config.yaml
model: "audio embedding model"
dataset: "synthesised sound scenes: up to three everyday sounds over a background"
train_examples: 26041
gain_aug_db: 10
time_shift_ms: 50
n_mels: 64
hop_length: 160
input: "log_mel"
spec_augment: false
win_length: 512
targets: ["first sound"]
num_classes: 38
embedding_dim: 192
arch: "conformer"
norm: "layernorm"
activation: "squared_relu"
mlp_ratio: 2
head_dim: 16
fused_qkv: true
qk_norm: false
layer_scale_init: 1.0
inner_norm: false
subsampling: 4
layers: 16
width: 192
positions: "learned"
kernel_size: 15
am_softmax_margin: 0.2
am_softmax_scale: 16
init: "trunc_normal_002"
residual_init: "scaled_by_depth"
optimizer: "adamw"
lr: 0.0014
beta1: 0.9
beta2: 0.98
eps: 1e-08
grad_clip: 1.0
steps: 5000
batch_size: 64
epochs: 12.3
lr_schedule: "cosine"
final_lr_fraction: 0.05
warmup_steps: 100
weight_decay: 0.4
Rows from block 3, named by matrix and row number. Rows with one number belong to one attention dimension. Each number is 500 + 25 x the weight over the matrix's rms, rounded and kept within 0 to 999. All counts start at 0. Numbers have three digits each.
# q: attention query, key and value (stacked) (model.blocks.3.attn.qkv.weight, 576x192, the q third), inputs 0-63
# k: attention query, key and value (stacked) (model.blocks.3.attn.qkv.weight, 576x192, the k third), inputs 0-63
q.103:485460503474514491503524517513516526513522503514531489518498518480519501519504500467504492491495507508507499534549510462476468524500465508497478490525477531517475487479506451482467525473479509
k.103:497508478497502470524498492496504520453471487470511505503490495509490484535521498479501488517498442515501496471511502469530491509514516477477488476495487552508502464506498483504487519483498492
q.104:499484490541497496472509507489498508466470476491511490525519530523530474473491498537519504493506498487504499476539508510488510481511512471451496505500483488514480477508527506522508545506465438
k.104:502489503520490493502503498504532528494483505501504524510491489515502488474482502485525482495496484472503505462497471516479484462486466473486531492494480525503494504496498503521517525460470496
q.105:532552504532504499497485484515478513494476497463474499521489484504526466478484498532503520490471496498523476468471489554532511479491541502495543510488505495505506480536497532516531513507501504
k.105:507482516519507513498483480512511469530500499512516527504497477493493495481486503503494514470494534480474508494474490527469535508469502526530505519525456508501473528505481506514527489495487516
q.106:492470488499534498493525542523535504524481515439560530553511532509543431536497520519489463499471481527516509485561527508470483532482437502459509491528464512542509449504518493526504546456430494
k.106:530474467468501505512509474500514506465485465464538493535529490533522446530501500468492475527464442568571454451541506495449497510507499491466545504515440532553521446510507510566478521459468499
q.107:472476499505483492465492484456522495453517457569511477494512455500497535527513490495518514489521497486479503500483482464493505468536503484520467516482517461446501527506492505517483484518521472
k.107:485497523539494477496509526507497530516516517530498481475483508488525529494496520518517501505534530468484512514488492487544476467481494492496501497475548502486490539464509497471512506516514480
q.108:514495492497520520524548529529496523532467526435533522540495556480524433520473531512492457508484498527520518496572512517479479547472457509440520482532467527564509438500513491502505555452439499
k.108:532485470464499509510511468489500483467477465464533504550522482536498448533515500463478480509447443577560457451535514495451515505505499508476532502516435520527527438520493508555487505462474510
q.109:515558503518465510507476473499460475491517500519461498474497485495470517465509506514508521498500496505509486488458462539535512465508546483527523492473527468485504529540504513516511467525527505
k.109:500512521503496530484486508503490480547504527520490519496486514486478511479495504522499513474511563483462516505478491526497519503472503514515478522509510463492498534506500513498509466511507488
q.110:484472485506527494486531536504540497506469506449583528547518536514542434534503520504493465497462493516509510491575541517454496522479445494458515502511455514543494465508522495539491552446431483
k.110:535476477478499501507514486502519514463465476463539489538528486530508452528491502476488467527464445548563453427533496504449495503512490478458555505508434528541520425516494512564501525447456501
q.111:484445502489524501502537531509528513515506518472543505524507523510516473527485515489482471503490514507481500494554540479457500545495455508477490513525456512538498470473511498519488532465453491
k.111:507495470484500500512522495488521501463478484477518494528509485528519482531493487483485488541477447527541465475527509468481493500518493486476530498489474532522539450484497498533480519484493493
q.112:464495452450465533469461498488495493515454469462547529494512496536509480548534502500435481498461520491545480487505501490478496486478436518500581534466474509513531503517536492526483466484457469
k.112:487504485486492487504506525525568465506478525494539545493541502558462493511456502521485509484523549470480504484509536493494548480514417495471495504501481521537517519523463511564517479483447504
q.113:492517491479495519454486479483480495529459490462523518523493531524512480546538477479433487467456524493529451489508482510462491509491463490492572520485465517527512494518543494515498497470465470
k.113:504510505491472502500523503530554467543517501463518561492536501568432482506435495492476510501502522470461490479498501509489549501478442525500500505534460508561524505530481539547537490502463486
q.114:510537508481516507475485473493471488522456495433514509525488536520526462549525477479428472477464518508535455495526492510478489490478485489480560527498478508546514501498550506512508498462470471
k.114:502511500495470522489528499529538468532529505470511563502536499569459464494442506498480483509491489479475489473488483524498530515469458525503503493554476507559499511542490529539546503505457482
q.115:519491525523505494523521515524511487492541536546467486497501494461485503466468504485572527499533489510477524485486499519487504498511538479502449465519508491497483479488474505495497521508524523
k.115:533489526517516500500492489482438535495498502506468446514470500463542520494528501500498486511482477540519501506486474498518466509502559494507503483485520488464489498485533500473507518507531502
q.116:441453463492472535501478527504540499499503484544528486453499461522463524489508515551491525509529500483500526455502489510504505518519454502496499485474492511457522510516492470507475455517494493
k.116:462491476509521463535484521496513510476469496529538505517495490467501535545537503515494532502512527495496514496511543470486492469517447477468490494467506529478520495484471478512473484477499518
q.117:526555518503531502477516465505468489511480514434491504540470545488524471522508455459458482470474512509510433500509487525481485496487519473472518502527480492557507487497533501488509524454481489
k.117:529519536488472539487514469508484484532553500478501523493515504542466480478441500483495485512456469496488477492492456512491513516476526526517506500556474499535513484535496530500536519516476486
q.118:458454476471478527516447511507512498506462464491548484454512499519501489526516526535461489528501499503504517497498505493487494505496463511473528512457487508492519515508523483510453463493487476
k.118:476496477521500500516512511503530508493477514526516551491489510484491518510522505519524512484507523493476528502514518468508498477506433489491522480495500544486510508514473473528494500487464515
q.119:501536488472525516472488479503473478532452491430523528536494529509518464552530482483425471486472523502534457487527488512467488498468464486474561529493456510552523490508547497505488502449451475
k.119:501513495504465529486538499538545467530515519470507567506527492554443465486437518493485500509474488492460500469497495514506538507479453520503512490554482503565505487542483540544537518501444498
q.120:478521486474509509462502486482480498521478488437524525521500505525517472559538488487437457496463503491532456506519486502487492501486469494494545517497486518525533504495529488498509494458484474
k.120:499507513494471517507508493538539464528514505495521529492534507542433493496452503500473509481485519478469473469512509511479523497487477515494499489547455488548526488515478509533517493501464486
q.121:513554511520499501479547498492489503492513520497472513545467488489487521506489460475498513491485494489498475477499479510530495501511510477507498468518518488506492500523491517499525522505494502
k.121:499511515470488488503488498494493493509519478475502487517509498526506488515484487491466501513488472504504481495484478503458505533509516515492486538504467489503498489492514518480493465502516490